A small image FSQ autoencoder, trained from scratch.
Model: encoder arch resmlp, encoder num experts 16.
Training: muon at rate 0.039, batches of 512.
Data: trained on made-up waving flags, 97500 training examples, 37.8 epochs.
Rows from block 5 of the encoder of a small image FSQ autoencoder, named by matrix and row number. Rows with one number within an expert belong to one neuron, the router's apart. Each number is 128 + 24 x the weight over its row's rms, rounded and kept within 0 to 255. All counts start at 0. Numbers have three digits each. After the name is the row's rms in percent of the matrix's.
Before each expert's rows are labels from the 100 images, of 14848, where the router gives the expert most weight on average: "top examples" is what is common among them. Only what is clearly more common there than usual is listed. The data: made-up waving flags. In brackets: how many of the 100, against the usual share in percent.
# router: slot weights (encoder.blocks.5.mlp.router.weight, 32x160, trained with AdamW), inputs 0-159
# up: expert up (encoder.blocks.5.mlp.up, 16x320x160), inputs 0-159
# down: expert down (encoder.blocks.5.mlp.down, 16x160x320, transposed), outputs 0-159

# expert 1
top examples: black (49 vs 22.8)
router.2 111:103092139129113126143164120157161111129099150115099170124139150130117174114167148142157104094134120086097149117126095180155111151160121113100099129140161131095123096148116114159114136143137103158093144131153113113135171121144171129156124103129123121110092122060133097092142136144138162112153166138145098175118113114105158150113137111107151124099119134118141139138120123161140180114110132149118161144134157172101098157134132103106121110059130127112173137152155092115084115112126143
router.3 099:116105126178132088093128121139084124123103135145099106095096144138128137135148094124120136125113143132139106136123113086120173112154124144173138131108125120175121129135119132164146168095118131099131065143103143139132093151119120114152111123141112116132126150146131175149141125143121129140094123162144109177160123135114111115092130129138099140109135124113123125150102132169165152140163110133089176146122199120099173112160154116128184127148164095145156116208134087149118120130101148
up.0 044:139165093115127122101133129138148133158155124133181117144151142152082102137107139100118063148121101114131100128101129142142116125171165095116124094110133132138095154131086126147143174109119134133077161125115105050142117136119151141134103115138156164091113094125099132161147136159102141114110132160109118133092116154128164152126142070107130097115144154124103159098131141118136110136144114120095123156154110094158142117116144128081098146159165139108100132174108125101094133126171133
down.0 052:107124143137155132125124130169106122164126121102136099141137164142107123118115154130090155112117101136122120124095168134139129182182147082095153163096110147130111124099117140154134100144090065114141123152127146145109127115128122090165092107133130152117117084142138122160144187083136132138147128158092138140119148150188173103135085145149104112119158139078129096149143098129134171140102122107098162153109150111109137107149175147120139111133117137144127112121178149124114104107135166
up.1 050:137165080147117153136130136142147154111112100100141154155141131150141133101115149128114134138126178141152112087118128140148114136147136105116096146143163105123095139137116119113149129096145105135123134136178130149103088121118137083138155106171106137129120101122129133144154089099123101161085104098149125110140120128124122148118134110070082128163116163103105115182139109179131110163147142107116114137097183117149118119123087164173163084126096146167126163150083098128181112111121152
down.1 063:100154155163091138112092149171142159147077118083133136129110107116117131104129145118085157120086085168153162145164152153172130140138137079072085153084140130108124120112103092140142115118147083061125159115149128121129157105146125102110122113106143107098158130139139114115167140111099147141164129150100147119173092161126152130128125100129154136114161152143100090152149123128132142105100165088128125122149137109147147143131144130142150127151146094131165136082122130139143126122114122
up.2 040:060116131093151164089153110138118159101109116112131143123111121148099127140122123102121112126098088112122153109103128142091160149116112144150115155124120118112112080107161162173180176128157107095106142123164174145101096158106141091145112129132164077118159139136107132161135148148173119139125133139121152123151116109126150107144119119143098121108131149123129152136187133103162135148108141120123111118157097095164126141159063146176135094136162119148138119106089152139112141118101145
down.2 053:132144142140096138124105131181139113120104090157096159118121105156123145105114114113129147165130097137157092145126150137131118113143164080124093137141117119092120132129128134185146108135102105109099110104121137151107170084141157120138110127105140128106111128104125137163138190131190102131109133140098132157121131146132117116140161111120151118103130181165124097137134138114159134150067130147133134099140127118122122161147138147117162084122186094128198110133127119132133049109102119
up.3 146:117151154151110113151131124204094127134116124090109117116115155166105124130123131103105118125159066130121121116112157132113157168159155158122134145092114158128145143119091086126136131120132074092115116146117200158142106136132142110146180141142138123132118155141100136146158141094130143157150142155090108140139139153144132162093121080116118085094095203116130117168100151157118090140145123114123160116120161105111118140110075101121128134125126113145112135102117161128111131114116139
down.3 139:150148127150121134167136122089103117112140127098149130136152087102143117145141170153173155111138134134165138145145164111091131110144126129136096146099123142107121145113134117123126141123142124115103129110092104096091143131148110099112097125110152195134103134091197125141102143138121106148115124156109102121129165107175120141146097182053149143147180109131138101121099129091130125115148188137148133181135138148121161118132170144097152140164145112083117150120136134117116171125140114
up.4 059:117144152157180110126110110137132130099107069068117126136111132108131069096087154149134158118135125118118105112109138114114120128122128147109147139116131160149134139107090161136166106141122079147099120144126153131125155137170167117123141092113096103115142125136125115111161156112133114126123143121112147120118104156119086133121095091129114183128085153129162167125111125106065159124086145111116104123130169169101155150127092147142108084094082125116107103103120110103117125107085169
down.4 072:118099118126089195114105169212129138166070196128120084121176150119119095135142125158154109119138109127184099073141118103144137166138135134102169108127133132156157128135125151131127140119117135123137163113127094108121121137158144109158132119121153115088129109099146138128153104134119141157136133165116122152116144137159141130130153148157122156123123175092112111142145142121148110172133131153157109113124169117081144175126143128119100115136128128106122102131128128176125092116096121
up.5 094:160139127153115143114121085161139122140156123105123132162100134118148112127139126137141108125110104148074161119128120140131176147085143121102158105124132119137152118115131139155114126105149141111076146097127135105099090044108167098183150101141086130094142086131148144142172097134164127109095119156131085120151111138129132131133092113153122123143096165125128108147093171125111089126125124146125167105084121107095086102112110078160145092141126115144116134118147151136116124088156114
down.5 092:131123156130120133086144168173168140147084111090143116116119151132093130142119124145153139143127136150129111153129163126086138143141156133112139128098127124099140108143098146167136108174109133094162114121165100138135100145157143122101078146118114142110145105098157169054196118146106162117122134146115151144116149136138136091175124144162127086136103147086140168140139139094102171127110156091105116123147154126153130140118145137133108150147146110109135108087140136068160157117144138
up.6 134:112150099147092091129126128159134140145063089112123132122107157145104135072117113105135163117103091151125086100103185120135157173184126137123126132113129133115126090133064103152117162121116102115132113120121147097160146106161141131136114121159144136122138063108102115105137150126132115132128106158117163133148111119100123113152127135111133064135128131114109140103136163124142093145111134154154142131134141122106125147148100119134164161167161147115146066154148095125122073101116153
down.6 122:123142160149122132117152141167141106174089119106130183136144103105139110155104113149173127131137091166133128121162116161130151125132113138131156118130092102140113140102167197129163121128135059111115102132129138119110131152131163125143112165137129121118080147112124172095166092133146157142115140166109197160105116120134150172177109157141119089112152164128126142134144144146149133117140100174091113150145167096139143134122144134176138131162106116100143122113132137137130107124100125
up.7 095:117154141149100123092172131187112130108157144123140108151155110110094079145157120105133103116149156123140127130134122137115131108145193118126076119116182148132117103172099138159159102176114158161102147091072180104096102105093141139152142089171141088129106160108099126130129148161137151146127122142101138128150119096146137136134151121121131123123113156162129135163149150097102150158163135105130149138113139120138117162122095103126144113138146154148149110101101098114157160161121113
down.7 107:125145154115094157132127144175124108151089127091137134119100125115145119167114099172111112099186120128113105141195109166133115150172117123125130138086110110104160091109150135146141096167106126115138146072154145140113142117116171119120104097125162078120104142129113156132178127164148135130123176138121121150127091158119156108148132117192112132073086167121106158163100141122172108131109123149121128135101147119117137155133103141135158121118121093117136126117141165114134104136128105
up.8 161:140118109090122088152141121142118043096148125153169135121137102155135113091094104127119148109134143124127111130130095121116147121152160075134134122097125133102132120083105150142178120171137085127172129171140135179128120130169117154121095118093098172131140109105088135117141181141140138150125103164132078155126103140162141134137110081126095142143136162093140156157148164112127137142153126153134154114109156121110118188102115090160141124136120136141101155138113123129115135141119130
down.8 144:125100145146110129141107147161128148077161169087147109148148112150123112150114157109137109186141081108131108104114130086125089161154158129098154132142136175138129109136156136076169114154130105094127180117106154123128172153129130114117106135138135102117135140134090143176155118097131110111110106148182107168144095162157127114112155124155134146142057130145129098133109157137125129106067123070084162100128108142134150125105116116118129105122131149141121124104139119111123120128123128

# expert 4
top examples: many stripes (33 vs 6.3)
router.8 102:110105104104126137158086151166126150105144129085124121133139122150126121147153150130121148127114143099099132130153109166127107122142134133122112140113178117131157107143122080170169139121120118130116081096118074130096129124177112121120127124146154096134061101113122129108160149145139124154097140113108096132124146088137134145110148095129090132070136166120110101124082136106166181189112081136111103101091165135119121101127154147115109105116147140114131099167095135145095093122105149
router.9 105:090140139149113126156146096168154160123146089109137128131146117146141157116160164158153174132113155144118136116131109114145129137189130130140171166145109112095147085104101136130113171130159071155115077123098155138122144135165152100141091114142125112136138171129087139136110083162107157156149161125121118151128096099095120166088133106109089150098140108138104125124125085148128094128123136167124150117127162153099145163144106082118128147149129142113145110127098122163138110125112175
up.0 078:083119097110125153098150109209081134150127178115069133143158167103119145112152112128153112156152117165134097091119119131078185155130126113119118136088166102137131104133129116128112141098158094111141129130158149130141109168125097125125084112108110088130115114133134137139159133146120175141122163138136146175122087158106118107115141133109100135082161145136157138076119122130121130119101101130126146138164126122156139144134095145150143131142093154147143079129148113101149134115093124
down.0 086:116144147127097121114174163167132107132112110113155154148109148093123126173102126162107147136129122132176121109123123128145078186138162121145145118125122121116130162141074151147148107144107131117110106119162117133122166108137149149157143081159123121117096135104080132163153174071161151161105147111107134130123122111165163115139140104126125068070135147121123121126116143120129170150108133106103142116134143102114151164132123167159099094101173128112111092137156113113166121155154135
up.1 057:138108114142137105134131136150118146153138148124125112113127107159060145140112097140090184113141116133133062118128157144128153146133138138162117122084101094115142159127107157173094090133158155124142120167130155128170121130123175110120154072126122118068168135118094131074133126120121122147115150158097140134149122145111157148102147133134092104093086118130168143144102121163111108116140161145116133121141163100133106127122102127152133116149151145103088080143084120102150153134114091
down.1 065:114147120118159104146115129170115109152107139168155130149150121089148137079122078104121093130103095137121111123108118182125129155162145110115137130062172112115155146145091135208195129135116099115144129071118130161099153124111125141157115126102104138124097153127124156137133122099124115150135138148103100143132110135144143066127145131158136133136125170102137135138104175144106139108115121129142106105157116132120131183149164127172120134132154132136163096089148133138152134133118155
up.2 122:140135160160117145114129117149135147133109122131161123165134135137099112129171151126121137115157124109094077119122135136161159151161155126122130143102150113109147086099157099131130156147102109105099113090105128114143134133165114114126109107142142104087119127114084134158119120114111148162154161169128166109109079145114151150114119105104118120105110191110131122190155144125104139144072133133098139153120147162117113157154090096120175079162156138088094093120142109094101102142087135
down.2 125:096137126096100101117118121103126156118155126167113134128071116123124124152129063109170123125148122102135131117129160105115147175135119137135144135104118164105099186145082120154132130132136152192109080114129139140136104107163126158129087102163139141138116119174143137163119157147113127124101141149151121115129120113121107111164166109121136173172115107115124173130103148177166142113143147172116145138111140113097159142140139097142101153086112110136093134090114122157089131179124132
up.3 110:121158072110173093151124149156091131158144100149146144128169143102067146107090165109122141115129123143132081125131150138143117169121142121131121128135150180159127147116143122154131136136092157121071142116126125103140120170162143121143122109120121119128144098150080116118106190136126068129117176148145153137121082119145169144144134118107132119123092101083128154149111159140110105125177147131119093123110156094154117123147140121098122117135134115095109158166164116142124137139162162
down.3 113:157123130129143135160129110141110145141128104158093140140133077118135126077129088124171154071122089141171116103141122132095142129127153095155124118131079093114136163148125105165124128103112133110112155106108135119128093147137097101121111131158148086141133141120142117119134113107107166142126121126135127105154142137126136141096126119096177170146165096130147136140150111125105109111161136140127094108127092150178099081133168176138145132154149151102183143095166154174190150118114148
up.4 126:151118125110096124101128116166152129143171093143137144121110157155132115091118095115098131098134111185131114079134128160155101148154155096135121152119122113139165116122097100133121086142099083087148140149160122132135107145112145102145118086143153117124114106081093108132111127125170102116170111113120121092108106121112138168106133094121135103110141128129104107159143091145079139128147063159108152172080143081133131158144117166170127140156148135120109133132154103114149118167111142
down.4 104:103121129119080116111134151150138138142109102115128133112141114145075120143103088137144123175110100100103171167138100128125119140151124142103158103134087157085149131102125136164170070180104086154108119155135179122114107157150095103110154169109092111090151134121149151131148109125103155137116139128126126163115120132130146123094118114116101126109089147125128156097114153139105121133100111123090203127127081102120121159157089133141132107122151125093106129088116117136134132124116079
up.5 083:100124128124080130130127146182148162113120090119151117146095150163125143111157123123136156109146120144150065121129128137137159184131147130180141126084134099090125115110101142153143136164120114110110137106146124140145118132138147111178093080119118117092064128088151130151120146120128136178129140158123146103118146127121138118130119066113135096109134169114128151166103135156129085112131167148142130121091140119103148161144120134188158147138174137113123099155121084129134139159102134
down.5 075:117162110114133121121110108171127145085096106097149107114098136099143074128130121129114109113155124138165110111081146157127149145116156094150174119093096157146139145159100148128122094162173148148151107116118123156179105113112114153123124133134157162110097144113145152131135110091121200126141153158114145109133106106109123130133107090102117152121168120102106192093137148150150115136142135125140122127156137141095125160169103105153107163139163146116142106140126150108102150160114069
up.6 030:128142109131132124161144107139129154135098101129082144105179114156143141156151139129147135141135104110104118105096175161131167131173125151145146134114090153100152105073082160095128126156108109107136166153154129101084138131125188137130115092101133132128118152115174091117151151108110170110128114152081159141170162088120122166126108100127113092119169139087160116134121144126092114147141134185110090097153125120090125167132125116155109123114156145130133148123116111120139126138146138
down.6 057:145068094125109144089102134164106132115120137132138105113131121130111114129103074112119150099076119160134125083120157134155128173148166141113144171107085133088144142112133143167137131143135103082115100141162146136104160100121115156149126119135117107117116122171120127133138114143128142162103131171101106141145135156127159118179112128131142151113152115078153089133138104124122163131145179121113110150169137098128139149160102138152179118096136154132129060109188125149135125125119122
up.7 110:107150138124132153090174126135095141116130110121113111163155160188153087097155153091117109086132127152132121102118159092125128133160151122136091095124150122135127125137108172146084116158061124129093128090117153143128122109103173166122130107137098172091129141104121086134156125095120104154096148199116104123124144118129092168135117110092135140123102143155127139147155112145116133129127129098161119148131156076124144144144129127133104136096134128173122109135106154151178151130152146
down.7 093:096152121095087133168133116117137095128116151134133081126105104114113156150130082140132114123140155128110172140148127105127109135147110144099166137121131134146120148086154162163157099098160105120150125121151159128138116106094139133119167115094128122094143191089143125106161146144149152123131122124103144172122186156113121105171142125152171136132129139132130161108161125113140180146147133135093108106173129127153124164159128155111122107156127169153101097109081161109139098104115071
up.8 068:106135124138103121138114137183121122185100127133173106141139125115155129120131125114101152128108130159117089129122106154116137139174147124149139168113116122121141096097134123138154149081129110109142171112145149122112102142105163078175117089130102085111130120123130112125160147155131174148174172158096128160143134162125141168154107115090124081098133184139130121150128121127100139177126157123092153082149134077095118149143127120169151114144149140114137110118126116092172137136130159
down.8 071:154131121119153120158061107136129158137161101129123118108124115107101140103101129138094142132117156156133130114116161154117142156116090146157148177143123114152144126111102142163211099132149116178110102115141134135160137164128120151159082115156126112125103118138125128152154144119147168128125136142097135145151108137126106141077096086110090102121144101087149181121123145156093115100103087156165145149152126108143123140106112111098100149091147134144075089132123135116155107099117144

# expert 9
top examples: black (51 vs 22.8); white (47 vs 22.5)
router.18 092:110173156122166106120127115135114116157118103145140113119134139127076129095147149145145140126105113103148142123143088149103122137115145118158143141153154112099160126095125111165113146112189064113101130109145193172135151133097128124119138129120133095126108116122087116105158131143132132173139143142096172126124138153118149130086152066117091141107108155122132123115091115122155147130091072168135111107144134107099141140144137111140118092128115183110128122171153135134065132161110154
router.19 097:125167154125125162169161134121125095139151121099088134146128119163066142131160156109139154117100128159124129113127087180125132141159181127143107130135143142067150104120127134186153147132122135110120136114140162139109138155145144107119157130111153093096113106129134123133163106188145137132108151139160123132159167140126121089160168117142095111097103141088165126172078120115181124124163138149094120151093156140093137143110129148140097106118126130117110117162096105145106109132130105
up.0 119:125134131169121124058134117132120117157143126116148093148120090110148092148150107088127098136118104145124147093104102086176124178151158094169131143114132103127165153137114101154152108150138138110087132108108105097125128163130145170108145077133096141085135112114162172138159106160186124133108147132119099112122146139123090170072162147109104127162100144127112092119135111103130159124118167147134143104143111134161129147139113108118147107122142118111083112154130108141144125142100153
down.0 107:116111156118119136117144144187090117150088166135177143140102162128116099177145122145109160148123125119172103120113139119113125123126086121167076103088141143109120117172133157160146079115115088130107122115123167127130138117139079126089133114107134121126115117100129140125109130121150163122135146126106155139175154133125114099170102098137098154112097103154112128112129102116128102125101165107144128089155146084120151134176121147144171107118127150108123085079130164122168109142092096
up.1 059:105106127170106144101149176098159126091135108147106142098103120168133138127115130151108109116105152151161100139120134128137124161142113129139105175074169145074128154124138112101122117104144076098126132129144099142126107192131135136144118107138115143127113076163155134067144149138098157125151116119126136157164071103142141121143091149139071130120126151113130104120091177154104138143108118135134128106104164090154148136097108103150112119117149132155084122138153146145091137141108153
down.1 075:158140166129156142125144107155117150084091166137114113148102121105133132139106126101149144117090104113139160127150141131148093133138189156123148114148137163099175096121147167180132143094140128166118121132096165144152156085120153145101091142098129104093136173161091098123144116177128139121107135141129129189152150114119134115131119128082125129154113151146087145140111138104109105100100111120128154117132095094153150131153144134133150138180170135105112085135118145173148125134148155
up.2 088:121127103132156131109140135132102092145164127124140145134118116108146124146101113101118084118147117154095156162121136097182138152173108107191133089083095091084140174148109138134094184112127125136141122098145114101133087154130173155145145122170129110098165110150072136128154159143105172115154135138148133129101147119096131121148141157151137152081163157135125124141133160118120103143102122155149121164123166084090158163133141134097127144147128131108109134135114102153102141123107117
down.2 093:098140159126075093130132110142116168111104115140133111135107072108137126076141098118120176150130111104137117109078119121117120081106191116121111131144125179125145105129137131125147134153110112136148086131135154137179111079135153084145122127086161140134126146179101156144123164084125143119123117113139166122140108149115126143158128139139078120154118094141073118096124105130110107110110138118068171124122161155139115166139138146134157165122126126126143127128135132148092090121117164
up.3 105:108133099124127132106128090145091143138119127110156142123080173119108112125178149112128097129131142115118080117134134085148149216148143112176116116085107143136149125129114158109095133149121117081139157115157127110141181109084143144152116102129106157114075165102123111147152138145124112146123112151123123134158151118108155117155089057111105101165135154093109134126107145172115105117128150143111139167139153122135119158132113118170133115147132158134129128166098106130093124103117155
down.3 065:147137130129123138076106116131102154132133148097102112129105089057113124137114087131141133107110085125113139114130119129108143151166158130139160132124134133112120163128074145167157093049099150168081111096101073110126152108116151168162105096134155158142120100122099149187132140113103143128135150142145150108122143138089163095094150111134107113139103099150136157118113122103120144136116055117104143112156114163139105125131157136124141115122118128118122122098142157127149120128131149
up.4 041:121098107166095134107150099161086107173154118086118115129121157133145128140135141106124101077103107148097102127134105122145161129133164127130098079078159194117118130155129139115133173095093107116071131125142175108104135123099138133117106101143115126123145105122135148136113107144087136179155148143162105160127127103110138077131134093114102137123108163131099145186110113131102120160131110118122142138119119087132168150156145134129100157127112143103082108140132159161148153116114130
down.4 058:126156123146115124095111149168137136123114138121138091120112136114068116177128129114123158087157096104135125138134105148130121141181136153121158151125118120115140108134155184139155124164090113114156108112096128163138083111159114109162123135160147106136152104127131158163160098174134144171135147160052165118130101138115142096175121128130123141151183133129086158174112119098131148139114141179115108149134145138136137174135145120111149116142152150131146094146117141127130115087096115
up.5 162:198118100131095158136116129196116171141097137148128139151112130134145097140087118108115142156158146144105101109167135148149107144122099145089165150126125107146136128123144118100126125106147091146135150100121110129180169137127151150125125128154162066066099114160127148167148151147125093134145146153133103151120180112103136144100146130144126120116183144121168183139113129145145071160121135138132135113123152095111141125102104144156150145143162118142123123138115151172147134110124128
down.5 188:133119093152140096097119130164158099110096112119155116147154074145118148131102126107130154194120164099096137149139085144140101156180139180107160114135138140139160117099135113085139131104140118117122135126148132169127140115107152103117122127135112139128146111135173142115111137159138135115160090125160104162146113112132097097143073153113118104154135160101118124127113149090139190081150108135143141131136165182115168172176143123132140117140135096107144129102117127156158136127114162
up.6 170:110111129124142093106126163196134128153150141111107124126076136171137132124166145140107168130104097108128100144119120133158127165173149161149152175126156105114124097109101139133141162120102124123142127138156143107120103135106140123142105131154134087150136147149106155147149127102138146115143136170134147157120077152150163122145117154101071139132093141117127138160115128171123113134114076116135089132145133127124145090156091117146131125169138159131145076088123100099130096129106204
down.6 137:113142095114129138093118119128149166125110144142130149081068149089110113143172137146097099105118115136137152133113127135159137123079145069115120139147148115132090102155139139130142100129105149161123127146100114113141123117156144172129126123108156143102105082122101141140140150094098108095163135144130109097105122090121166122097120097115082161081112136103119150096165104151124145181083145157155116093118135122110118138124105099089125141121093129142140104173103145156082140118118083
up.7 101:136118112110116098136101140155137101142105178117128101142092117135103150122092121106086103118129113129131103144139148152122114126155110133106188125125117104112153123136107120128145163152127097114130152123080151130111127143125198136091126153124127083096129106092107152124126126165145113168108161145087166089141114089126100187141134102126143109135129143134164103166132175178160125118107145112082153131131176127130141098144087152154097108105142144120114092145116088132078105112115129
down.7 086:120160177134172158103132154125138114125135129139120124142160160087087137117112153104113127137144133174137155135118134117143170170170135082109155134087123179128145115134154106162122125100103124155148143098124124138145143107124153115127111113161132153109162127098152155172125128099135143162119133174111121159156124112115128088170135081107101105073111165136081144130141148101151140169125127170135152104167104134124127123138117131137182090144155160102154095105121126132161140107097102
up.8 076:146119108140106102122126095172134149169159120089105126119146109086148093135150126119087140115129119172143087157097076147142124176167137145123124133109158177128120127127121125167127133137096093111088122101101129111163118197100129151164147100113150095126079096135125146149106143149120164162132148126132147124103111120139082125093145153136131113142128108101152130134087127192125144103108111143163170103137127136123155129149115105115108129115108161118108133120180122141151114149089146
down.8 071:138121151159101128053183145105091122127082102190140117115132103102060085128165109121110156120135101124147154139122133103128173107138095132140143156091132151102142120131130143133148105217121124124118130154117141132086136127121103135136079124102158122117091144110156162133147116121102126149113115114156134165150135158110116163132107130134092137121139123112108126162103133140139088128105111139140146107156160101148155180167158120170142151129132121133117111128113102120123124119138155

# expert 8
top examples: white (65 vs 22.5); pink (47 vs 22.1)
router.16 083:136151109121092152117155177118108116122110121148136101135158151117113133130102107166159107129113148145131065092132143100139125105096100092145104111129158140177113153144124135115196126157113134137134130158153126137130151151125157117079109063129108112142151181181152099131164133103099128132136111097100108122133120144113179131131124115133152146110111165162128129162137125125152179120119119098130154136172153089127150085112125100134117111119111141127130166138182101125181118134112138
router.17 084:111102095126139107097147128114122112096143116171103165146170096117152120151090140146125127146109100113113152125138175085119096113093086100152121111156125135138093137173130179102127099149110108160195150132141120127154112149116111108096090129119117147171154124118137146105154093139116122114168124104129161129129100175071131130132125123168120107083104142134122115100136093120116104135130132108103130117153127106130123135091135161101104150127112076106072142122122117147076143143131083
up.0 173:108099134127123154096137122143160117116148152139114093132179120138154173161130160111147139120141138180122110125114128099156176105143147109117095131120154107157139125137142124155102160134130097134109136145109136144175168176181145145135079105084129122092125095124141123111126126124132138129142095144105093127135101129120104146086135103117127120139097166176115106124148110128098094133137148179129173188083138128140168094127127110149114142122080134100099127159147131105189136116128161
down.0 186:095125145146133107109108153123129115135106114139113126119150137128121165135092142123089109150115093143137139055138148145070150165126106111079155116119142177173152119099149147104117154114139178075162126122128141096111112099137099092144179114118121126134115143119130126140113091130129136173147123132144174111069099092130132071128115120140129116130148174094132091120117133119108129110072141152099112121099120132116114105127131099135136125130139131102129159158075147131116115163110076
up.1 053:107109109134106194105149123162113144131172129102122074151136159143133123148123135103098128094087141136157117143121126149100169102135155124110122130140119113145098123117120138128132147152144164118154138174125137137119120133112122100158129149135134146119174110141159132115117104109125124090132176140150146162119124124159167128088109078113164109147084146131098143121068200137104183151140110103099149162160106159102120099144147146143128093094099143124122149117137089140155106172141122
down.1 059:117124196119159073165081107127108136136088127158154166170075152100134079135130127122107156123161107110107104076142142146118128159153152106093144124115106145125191095140117201108169140100128109150131123116134159130147149136150142093130132131137142109104105122086135126149128160079162124156126150114098140121132109110134150106110134103146107125119171170111121171122114145125142114120132161126156099104093157111112152141123135124114124158139136100139125122119089151116121109160127145
up.2 022:122139114178117157116134121115096114114130118100150149104132097128099160125134138116170119119091086097088104139088073111094138160167151077110106155121116128091108139114150138113163161157148150105139152130128154107136104076119148138167122154119093105132162137161104126098138129157138138098125098108113133119111171113114119124173105109124125081160116114096164119107149138096142092138128105173088105159132120088174130117179109143145114108145117111106121149115147120150107135164142155
down.2 026:130161177107113105102072096118159130122072157136118103174151114155111118131108094124118140094148095157072135085119158100100122151137131126073145134092115116105165092105110165111150088116091109121116136106155134112120161131137149167141105136161155141082114105156137128146130137110120149157103112138069151117138143134134142107136140125145139142121115112166122166173096138099104132097117124125124114088177126148101158154143141123110147095111123109139154114105127169107151125152110140
up.3 073:114136154157135132130137136136138114093174150129113092103150129131113157142124166126169108150107106099119140139157135128106141095141126108098079139138105133106148146155113133139131166115122152107122178108138132159118090090139110080116122136128115105160143158161136124120136108121129105079129170147123083157070112170141158116109144101129119094114117144123212152107107170077095099109161130106109153142106116123111141154125106115092088143091096158142152108132122132082130115152126146
down.3 078:092136107128160113136099093121152129143106096096104162155144137171154138136136117145163131099141135139130105114125101118172149138172114103113131153144128133065113170098153147132099151120125128096105121115146131147100128143131141133163110150175113138101108111160142091136117151128158108103127092121118144130139133168144129114164143138064144109135108120112140100147145133087113130103167124170131096189098111153089162156133154155181120105126118188136143089146138142159168116109120142
up.4 206:093121101094114154134125132164089133102135121125177154103087104058112119173138105113115088143133123136123107136150139161117148110126098123111108095121108128113166127164170138110122127156147164123124157085161137122113140120124091108110109123135110145135129117153103152126155104144168140153112110134147167147185105125123118167170118124101181104135118112093113105116139109143165157109132152158083115183113153134103128127113127118108168160107152105086116177150131111124128085126135099
down.4 201:104093149119134130114172131097113141121145188128128118125169121139138117149139149127171141163112145083120113160148125099105100118103108097134111154116138102131121156100137131120183128100116124144158115114116093126134140121126149147133076139146125127141144105120140125153183113117094087160129138132085113166187107110137168165090142176092097190152111129154087116131130113152085134151117144165132166124157148094121145100144106139147157129152142096105129119099151150138157165133140110
up.5 022:134148152098102202099141093178133131149160159115140133128128131117166162132191134135126180093099148152153121141135128127114086102173103116091135131118113131106151151140138129175136128152145119152091158117088130107126153106121134100149111134155091140166117136097104154143127142131137141113118132135131128147128128139100142099107135105153126086168127098144155152121093102104151146115105146106106160146124142142182065125126154080112147194148145120155134112121149114130160125102133127
down.5 029:117132163104136128090069117118176142167098106147149111143125096097146140087081084114148160115126106145076155126133152129137144160138121106102150153161133090139185131107062143112149096106081118130148077092146125114147144133134147132126120122164125122146137093153173185106120143119108158117125161140117141122139146095112140099105125121125143149116134102144110171121120146117133128119084111152169097139167119094106158132155140103106130090127159108150131137099132141137137119148108144
up.6 162:131127160122092119159121106093064086090139141118130130104129109100130129175157151118130078109156150152112165128076154159158155116120111113108135129142136141180110099139132112140114109164166178122113125117096134120111130120172115129148157097148095119122118133148106120091147156175157162145151132088142098105125086123140151140093129132099151120117149164140143119158124159133106142164144151158141105170116116103174126125116121128183107100119089157130121141152109114105108114166106138
down.6 170:082097151134107137094147160118107158181131174117174128093119102105116155103118104144123128101154101131122126158166093124126102139155140128132151110140151165062134146133135117132133089136099062134101132117111159162131162080127109102158109148091162108121128136127125107143124141124130136120123128101139110179139107139155137140189181148117125105130121117142090162132108135098145134151121133082098122085120157134112133147161170128164121121137145134143130097148118128150111072131147094
up.7 165:123124118161111155092138116139112163139120120113120106125145183127163106106115113110147179150127106092137113121138121136124124137066118101139127164137170091131161170111110093082148135088152121133143115124136147129163143182098116173112140168113116175131123111123125106148168138098071164130146116119139111134159147116087154127119147121106146179115134098111126096133145115093159157109110120081093133130091063089101115093111130125143127137141139145093112129141136120161150119120150137
down.7 141:159133128118132106076126121128131156138102125087157110146119117135101157126169177148144128100143118146117150152139135112084121156121123106106112126129067107137121092128139164165111153150107084126094125080143131137152136077135155077133089143144137100119128127137106151140130094141099114119109139136144163097082119121122126125107136121131138103139142137089116162127079120135149107104142126183143140110096099117156131165174099129130176143140127141076181128103106141081093123175133115
up.8 046:112118127144129135121157065141087144144145129122092138137106118091134093137136097145159110156139106099131113124104134109133146135146137162155105147104182064132140170104106139143086141137115126132099104149078127132136095116115129130128183144157151153072139125132128112154150114100089143155156117102152075129112133145106119171167156112136115088106120137138101110151150162121108148118121101148093181126118131147152129185131083128135138124131169119105138149143176130130134124085151145
down.8 045:117154127136096178138123116137163121133094124125146172138137109164134127074101079152136133136130132124144124136125144133117114147151168104111165168121135129118113085137132166065133112162126134131134106105138112117082095143128152153110109132152120085155093110097126215096127145125115131145083128145105151131133151092106145127131094136117127119169116095079148165169103106115116143150106136120163100168167159080130129122137115109123115104126125116168156139115090116092113149124113144